Rows from block 2 of the text decoder of a small encoder-decoder image transcriber, named by matrix and row number. Rows with one number belong to one neuron. Each number is 128 + 32 x the weight over its row's rms, rounded and kept within 0 to 255. All counts start at 0. Numbers have three digits each.
After each neuron's rows are labels from the 100 texts, of 14848, where the neuron reaches its highest value: "fires on" is the input token at the peak. Only what is clearly more common there than usual is listed. The data: seven-segment displays showing three digits.
# fc1: MLP up (decoder.blocks.2.mlp.fc1.weight, 768x256), inputs 215-255
# fc2: MLP down (decoder.blocks.2.mlp.fc2.weight, 256x768, transposed), outputs 215-255

fc1.183:132182144166130102075137173062084080122075156161126101125104149158139123141103126105130140136139046104086110126111152172183
fc2.183:120098154088142128188114052155167112186147097090100059110168117195101114095119141153100087110062203086103122170130102151151
fires on: "4"; "3"; "2"; "9"

fc1.156:157083090145178189121140139182104093094127116121109081116147141189123130089113109127140109126103115086186099156129073099160
fc2.156:149099186169169094082173175125117137119107151103000106025156097091158116040109155191081142107097156105109132141153117158138
fires on: "5"; "9"; "6"

fc1.260:141205120118128120096201128234140129160025118165098103182160109161153156157101106105096093062032112166099158104150141040129
fc2.260:117078164136143133165123120108140152146146122064031096033165127156138130046109132182098115125076185120120107151139091195143
fires on: "5"; "6"; "2"

fc1.636:169167127083133092135128131194140094158088114101161117126117088154079096182090128097113135157108041114126086151179118147143
fc2.636:177092132159154133094147188126122155105106164103046113038135127065176132032079128155111148083112140140130110127191132183125
fires on: "8"; "9"; "5"

fc1.432:104154192156119089076147106178183101120149136165137121142142145089168092152084098151130211108146107138126124160116106054153
fc2.432:117078131220133120071143141111117136079146174142021122093139113120172138138151122171097129121164107111126161105110138156105
fires on: "3"; "8"

fc1.393:151108130105108143109070125089190109145153065119091138120110120141112170129152099102109117190156107105148122122070096105133
fc2.393:137117114163117123091129182085155117104057072135057085098084129094156127110076150142120100087147074112136100109144137125123
fires on: "0"; "8"; "6"; "9"

fc1.276:093103166128083089135075133099143054175142146114108118066115127125155115136103167139134126111158080095076141103108144147110
fc2.276:138062189212110070111145225115134094142110164167037116055125103096142095124074214154113107082141082121093124137131114187108
fires on: "0"; "9"; "3"

fc1.633:125135105104108128115172052113134070193117131137167144140125125156131123134085043138085129135150142115127082109128130076116
fc2.633:114106129202141144081133190124091159063150162165104178109085134098167154140118130144142157092176066159159156077118141149087
fires on: "8"; "6"; "5"; "0"

fc1.485:189136126160137148028160184148105126177064126174057146105083094145173089190097131044065170139129121129119084145107130108149
fc2.485:130076191153146136202108136134143148136125136081023111048165121154145128085157167168113135137033215114114167136129083211149
fires on: "0"; "8"

fc1.374:140135113203135129074141105120136083178088117119126163197123110169150144143114177133099139151182074099155133128101166069149
fc2.374:100100183096174138223094064152143142163160120119095118115153125250101144103147172167121100122064179108123141146112083119145
fires on: "7"; "3"

fc1.555:149150114064143143163096092128177101148129083152120071081201159156175118139102100146053137100126122083125148178114144108144
fc2.555:135117125176105105103145210054140150114093107104089117078122138058176130059060143139106135059120112147139091124163100149114
fires on: "8"

fc1.693:166133130129158104169020129096120144145163128127150142121172171150080093132160108095100128156178187128146104125099107135144
fc2.693:115129076135160162029146141142095123084118157167171181171125142136163136148153145107147130096188052137123197111105182135110
fires on: "8"; "0"; "2"

fc1.414:073132159161145115082117137194155109181082084175145128172107079140201160176135100120119140158121100114099126153133158100126
fc2.414:129090132139150136148140127122153157125125125077043088068166135122148138035091138158083117089078206118126120149162104173145
fires on: "5"; "9"; "6"

fc1.740:145104083092121043122183144149084162135098053160105126073084152129070171106123157129122127115217093088094148132145091147100
fc2.740:117067169131142128152108095168140122139144183140059099090184107191121114123121185173114118143106156100103162139108118184114
fires on: "7"

fc1.176:090119148078057098097090116168126099123112183132136166116118098089095043088084128175143186077107133117171096090122116135135
fc2.176:138146150173101079127151198101108082159098178168128170141122111082118142195180158162082181158175134098100169139148097067173
fires on: "3"; "7"; "4"; "6"

fc1.30:137168150167139089078153139148151112161052037162150113112142112182165113170061133086069107101177065104114152117196134048200
fc2.30:144087181203154105119161155132115129118139174123000093040173111151184119100115117186082115095107144114112144149125132159119
fires on: "5"; "9"; "6"

fc1.177:129140079146078157065150160086122122109145102114166137149106153123119123103112146090128070107154092154118112147119134115116
fc2.177:141073187140176128159101166153145119105092129152022101050117107162120113132141196184138142150094160093131122112101122128121
fires on: "0"; "2"

fc1.524:092122183156123119133041209150130163125129127098163120068143144063132174161148157097149198147125104131130118096128116141093
fc2.524:134067171175166134126127178097126122086108133167045145062133123135169107112154234157149127088097115132108124114079127188109
fires on: "0"; "2"; "1"

fc1.577:140128105150191074096110138185155143130067093140165091153077103135155137167122097094106170149097132085084083190148191087158
fc2.577:116052166178135116136137123130141142138154153106011102060164124231149127070107113158096099108095166124118155152127110157127
fires on: "5"; "9"; "6"

fc1.747:137130123151096112022126091122116078123116083129145172099120144145099074151147139147142150101146103152160110175108200099117
fc2.747:119121149086149150169071079124156138124148080067079095122130128192088145093162105126133097195067220105136130131119112146152
fires on: "0"; "8"; "4"; "9"

fc1.234:136150080105106145109185142128150145192088107156110120122122111114155154120162079074115133158139159160110101109136069113106
fc2.234:146067159158191134111132220112133143077084149138024112031120111099154134097101203173140129106098124098132136108130137164125
fires on: "0"; "8"

fc1.325:100094144114056108133130096102157097184084060116141101120106117100143093155102142136118116169134078110103096167089116131131
fc2.325:127084120195131109067164168120113137087116173140054128083118126071187141100066170153100130068191049126136145105147134155097
fires on: "0"; "5"; "8"; "9"

fc1.537:148138121184124105113138149163155052152108117160112133139086071117220108204089106140059121102145099078126094171150175071172
fc2.537:137081165188137111158120121138137125135156156101001091060192113201158121109147093187082110118109184106111152159113119142125
fires on: "5"; "2"; "6"; "9"

fc1.160:182116122100082131050142129125140109103065124142095095127068086158118202198082076120119146191124084126155117126136155117132
fc2.160:127059119214129129078148151113139148078123166118000113066177127108216137064104147169090131071140140119118165124131123175114
fires on: "8"

fc1.541:058166089165118155090135111196169144118124105129119167092120139121113164140104135144185148130120148165112141105089158067079
fc2.541:122133099146095145071129164110114133100119142183196169182027150079081143189172130133172131155195086145146146096122159149124
fires on: "7"; "8"

fc1.571:137135138137124076070118145123153092166098125190180115131134058178175103163033104135078120077162075113106102112121177061129
fc2.571:113093148143132132144113082136138145133168138097025093104163126223137142104134100165094087143122164114123146149118113152126
fires on: "3"; "8"; "6"

fc1.296:159168133166065097113113117153195138175113116167152118174092102172134092172086124123089122089124090077107103137122138035123
fc2.296:139096154214147114081155144156102130113146194152026118070175106144184132128113112180074137091168087110113150134127145147115
fires on: "3"; "<end>"

fc1.303:151147082127107093074198138127098156120070095196141172184119116114123168111089148132141107123144077098121153169160207158151
fc2.303:111099168093162142193079096129138142145142139109119116126157136213088135102137161194126111149063184114117133145098098148155
fires on: "7"; "4"; "3"

fc1.372:155172135133093108078092144129191082160130090108110106140149156141148080149110097095121093187169113118123077134061120131113
fc2.372:143105109198136132093155156118130145093106143131042116060111129120181143099119134158097136085169110116150163097142137102113
fires on: "5"; "0"; "9"; "8"

fc1.61:144101127143144105093142126156159114161099172133186125139125125110091155115095057141117139100143143117138152173093169086170
fc2.61:104110132142132139138118149062140173114136085081062126100120154097166149062061145166131117097094147150141101118141087169125
fires on: "5"; "9"

fc1.559:153143110140128111048123116110148155149099138153133097124160065114127117171151185091113146131112126145133158151106137125141
fc2.559:138117187128156101174140168118152132155108119083079095078146116097145123043076166171104108065036152116113110151148091153139
fires on: "0"; "9"; "8"

fc1.123:121137140143147095067178117151120133132092125146135156095113141160158161179103102106151142118130095122097096117116173076157
fc2.123:100101146115127148195115124104147142163128148135160145162134147153067148111134188188129098119078193111105134151119099195179
fires on: "7"; "2"

fc1.685:213115140109143128147147126066116149142052131150126128172175108120133095124110130134143151088156198118058138139140058085134
fc2.685:123084151149152131199101107159152134158140127093062077082181116178134128080111121172083094135080191092093130172116123211157
fires on: "4"; "8"; "6"

fc1.610:196125119141079061080153180104161040167075085159127100126118059147138114162136102114104129127135117087109099177124193093149
fc2.610:135082172179135119163128117152126120153153170116000099062176124230139128134138120202093112120125179099113138167117114127135
fires on: "4"; "3"; "0"

fc1.645:090097085072044098133129168050137109046112140110147117140122144042140149134132127114190122131155144188123138065106087129109
fc2.645:126082168104145141162093110144166087174117095159063089064138115234070106158125185159129074107102128077093095148093118142157
fires on: "2"

fc1.289:157136112156089108144065154073131097131099092107099068134096109120162110102150134145145114189129062129092133113125151191149
fc2.289:124118148086123136196095053163150122169172119109121092116150113210073119133171075124119093163081206099118151156118109149145
fires on: "2"; "4"; "9"; "0"

fc1.606:121128140138091085118039142112116111143120143089158153173128142155096108175093110137138148136100164114117102092112074217149
fc2.606:140126129152138107099144217107146114111075123139076117080080121046164139076081193160111119090147092111141121108157135113119
fires on: "."

fc1.110:159141153088151112073146123132149155129161153100132134157106135167126107184067098112127138061111082140126105144164165059153
fc2.110:107131079160110158081132143090141156072118098111108131170103166076177174067074121120115113068144100155144140109152125170118
fires on: "0"; "9"; "5"; "8"

fc1.738:108117162172119079079129174108153117153088129147127126116172081129103126122135135142104132142118115130089137156121108135174
fc2.738:130076186210109072148147175124136115173132164117014110066204104168165099113092139202085108066114139112088118165121110131127
fires on: "5"; "2"; "6"

fc1.701:199153126073157113095131125198139087175101122150127116090203083143105108197130128113116098162119080131074142136114146181148
fc2.701:133105133178109099118154196085150126117084113116064096068114126069185130080049161145099118069119100116135120128170112142117
fires on: "8"; "9"

fc1.202:106151124112096105168078193049115085108106078111127137173096165082129078158148113094138103146187101112088116099101106122100
fc2.202:153084191151161100155114172136136113151108147176061094041127080180105102145113160163116114091100131094108113122117115148135
fires on: "3"; "2"; "9"

fc1.564:148143113192104101122139151112118077129069139153137177166118078175091082176061091123081141102142138122101126154171142038152
fc2.564:120077150178120125130119105136129139136169168088016103074183123189146131101136095182088112134137167118113148150121112160125
fires on: "3"; "8"; "2"

fc1.145:147085116156099105154140176089093118102126170135192153165071130101136075147152138116107124075156083173080088123183165185113
fc2.145:101074123141151150167109092168148135185125133145120117156112133249097138131098181214123079094115120076115136143121139122162
fires on: "3"; "4"; "2"

fc1.647:111115126126045101109103137121169104173155120110099092144116108204101096177093082086152102166147084141119131120078158095087
fc2.647:132094104207131122046165171104122142071108154131051121081115128070186139097090164147110136089189087126143148107157137155102
fires on: "0"; "8"; "6"

fc1.380:104165129112075144117053085116163160192208097116150142168121117125147118137118104188126062168137116121125089180121106109123
fc2.380:125123097191137145060152184112102164064117150141108156104101149057182151102085142129116163074177058159159146082152135143097
fires on: "8"; "5"; "0"

fc1.232:112124124148152105160197145147054121141105126189161188141099091147165125128094166146113174080189057085099143091128182043153
fc2.232:093067152097165148208093058162152153163160126106122114112138126247062136112153157176132102149070195093129146133111083135143
fires on: "2"; "1"; "5"; "3"

fc1.114:110098120164074142122146060146163108209146105097152135185140114177105127136110079095102126106148129118101109127120116081188
fc2.114:145122137221151114054168195118096151075116172156054146072118111086222145115097147147085171073163073142140137091164138130110
fires on: "8"; "0"; "5"; "9"

fc1.201:122118159162104132107090109148089074158096084125097157136158115142113076167090128126128119139125135159172076114116133151159
fc2.201:147066178218128100117132204106149126108104136142010112042131112079178113084097207143123128072068150114120125120133100169121
fires on: "0"; "9"

fc1.587:173153146156140158116199167143139121123097143149127165171151101190177112093147109135077126039145158114099145124137129103101
fc2.587:128095185084164107203098118120151124158119112090076087056172117205128119097119132162095097162057180112112107166117107135155
fires on: "2"; "4"; "1"

fc1.622:123158111144116100140127134059140131140142164107134152117139139139136143155070133127136162112164151183083094086155133159134
fc2.622:118150124145150137112124177078101113125091147182148193152091140067136168141152174161134174193167075131129131123128127069156
fires on: "7"; "0"; "2"

fc1.495:111134106167098163107082088127135110137180102089137136152154092116175118147040071105152104177140091124090115104122147101196
fc2.495:105123097162128157072143165098108183090128146145145179115075159089165163103104146116150154080168074164180147081145121148111
fires on: "8"; "0"; "5"

fc1.347:178176128135131092077128177151136113151088139074150080159156059134107110162095071097073105110135050094121110161133154107154
fc2.347:144069153177159125141136160128138142112131155094000091018162121117172125057112125187097134099091182118127141142144116194120
fires on: "9"; "5"; "6"

fc1.93:129179126156139130112094141122111118124159171106140087150145107125126111179146086047130150177155029123149155143145079132114
fc2.93:136072160176147134117148185121122149080118163148015142071104128099133137104161168226149136131110162140137138108114147195124
fires on: "7"; "8"

fc1.189:150107140124120119111114112109166089191113076106149140123116103145141094168100088086085083112071109111108086127120171076149
fc2.189:133100132242110112090138196077131136101129121108046117081111135095181130090116104156109125084131112134139131124128132132107
fires on: "<end>"

fc1.712:084089099151120063104086114149179137099149123086142159115110127166114177125118124137072139153130086107101078117083114079157
fc2.712:133139106157113126111125197068156125119074070116108116127106142037163142082058150130113126072124115123133094123146120115143
fires on: "8"

fc1.462:178085137131075146132145110100102089131130109101166088112174114105113152135137128087121155138200085117141065154116185162098
fc2.462:114074180111169128185092100137162114150127095130035088085142104254109124110129174170121088127066176088114110137100105137138
fires on: "4"; "9"; "3"; "2"

fc1.262:147168163160126135074046128146057087058113094147171157066108101132038162126142115103104123115136118138074172162169121080136
fc2.262:107061099186103124109143112116135141139153185092050122111166144103167134103086127178082115079188097119106145131141107170121
fires on: "5"; "2"; "9"

fc1.584:100137162110139108166148192122134147106109136081149150126143141078124113119189125152137168123124128128103153154110108138160
fc2.584:117098152149161127126115160140130123141111170184128137163109103193103107208167174157157133137133109109126143104075153112130
fires on: "7"; "9"; "0"

fc1.300:160150073097124093086166123159139117131076116142140123113186155104120109153125107157085157137166106144090106157146203083130
fc2.300:089112173092177145171104097107121167123157078111039130090138136196158172063094177170139107104072124149140090113104073138111
fires on: "9"; "5"

fc1.226:109187080079106144105151030143154130171165137110121136164128122162110119159147127146123059140124102127143114132115140129119
fc2.226:132125107181130138071145192103105154072102122127105163096083151048196147087084171123135167093167060173154129085155123152102
fires on: "6"; "8"; "5"

fc1.35:151129059132164076115093142139149087135175067106076102135028092094140117116101134114122180160121126171070126130147158164089
fc2.35:118151104142097141127118151078160134149095076115121119147119161060164148076046127115113116065127093133132092129137104133141
fires on: "0"; "9"; "5"; "8"

fc1.746:189129119118111089084151151136121078150120077083151170108100139175129127119129089097132107126145129088152070159141125078131
fc2.746:124107170186162105111140121137116126102154154160024115089158102223182143129179111162084114115136126109122182128097128096117
fires on: "<end>"; "6"; "8"

fc1.410:098132171133145142094112099146113124164084115117129175135103149125147172137108075120100140117129117110089092130145183054106
fc2.410:120069170083194138204133075164136145157151153104067097045151121221083136087118164148129109155067180097135144144150094179136
fires on: "3"; "8"; "6"

fc1.100:142150174141070109140078107098143075148111105084104066109161121143088121142102085111088126234113107151112090157106075124142
fc2.100:126094100174131129083163166105132156077089146124067114088100135067176143082074170149114132080161075126155142089161134137101
fires on: "0"; "8"; "9"; "5"

fc1.425:157118130142157148097143188131128179135103089142132145123093133142187090149119140116135174102173096144183106123163162065157
fc2.425:111085166119122137137116067169114133156187154112099120099161119253108120148159078154111127172130173125114131141100120146114
fires on: "3"; "2"

fc1.25:125056130186117123126169140163129092178177145120151142141200196102141103103116119170112136116111133118105144186066170154039
fc2.25:103090140196157118070152213089107157069147156166058183104097134137181148101155155204133128067151118149136151077100131119114
fires on: "8"; "5"

fc1.517:160157120167164100108150169111132090156102151181218150141127038099140173135145160156105113118154118070103156131148172087063
fc2.517:103082138119143141180109064166147135170154150123122105129166127220101126114123151190111097125101167091113144152121118153142
fires on: "2"; "3"; "7"; "1"

fc1.490:116114145097120102131063075112146143254201101102144168163134089173106133128093095136114117155099111106124126152087140096156
fc2.490:135135103228118127063148187091120152096099120124081143096103144039201157079074147129107149058168086155143109112167127163124
fires on: "8"; "0"; "5"; "6"

fc1.619:155113161138085062080192170136068107119128134138110126173134106175109100142099111146135110136145069103105119117124139114155
fc2.619:118059172125158123194127086143143142153149154101053111045183113189122129066118164161111110117046216107119140143139092163136
fires on: "7"; "8"

fc1.74:097118131116075093148092059074156138181138143095171123178174163123122170157134087123125122109159201144141099149138123148095
fc2.74:115131082120140159081137129106103149104134156154217182155046142092095145158158127098187168148174090152162159081133141090111
fires on: "."

fc1.715:111172038110142136119163139156129090132099118146170116186135097135070144165159123116079157155157093095098129137166178115205
fc2.715:101085188118204128131138108105106144114152120123018133045149118192154155059101186169129126132088131136130098119113100146114
fires on: "9"; "5"; "2"

fc1.476:179113172123090082087132148201109128122155091155151134086122042149131133185070088103101105140144164122103154071093094063097
fc2.476:117085101203105131083139136098132147084134160112001109099144141076166142098094111172083120095169101127130143123144131168111
fires on: "7"; "9"

fc1.318:126153120128151080148196138150147064137092104189198112147110112153190139158057108121091149154126140084105098168140119092116
fc2.318:120091151161149131136110093153127140116169162108013101080166122221142149085171102178079096159127161114119168154116131157128
fires on: "3"; "4"

fc1.507:122139191109085112150066115163130112175154100147209121148118162114192097138111091055137154156079121165126067111157163121118
fc2.507:103082127057179144098131101129146147112140113150062114130120129255100159114127136154130077164106117111149169129110140110133
fires on: "6"; "1"

fc1.86:152127091169106103019143093182079150157086137126119206185158094147165123189096099147108137122123118119136117157155202092116
fc2.86:094109148099138146189096077116153143174150106102108104135146146189109146086123155170125091117090171109122130150118091154149
fires on: "7"; "9"; "8"

fc1.496:119096085175104078083169177136087092155137144186151129144080151133165146139131104136132133086124033105130100133140151091172
fc2.496:082081112156093139127121105101140155146170161128122132173131159165112144131102077200120065144152126142108126154103140203127
fires on: "3"; "7"; "2"

fc1.515:135117076111093110158088100074135151101108125123166096159131173057104119099169103113161161142169139141120108108082086124102
fc2.515:139073189117165117173093134148152108152116127155049085069142080222090101157119172160115102123089144090100112125098106138147
fires on: "2"; "3"; "9"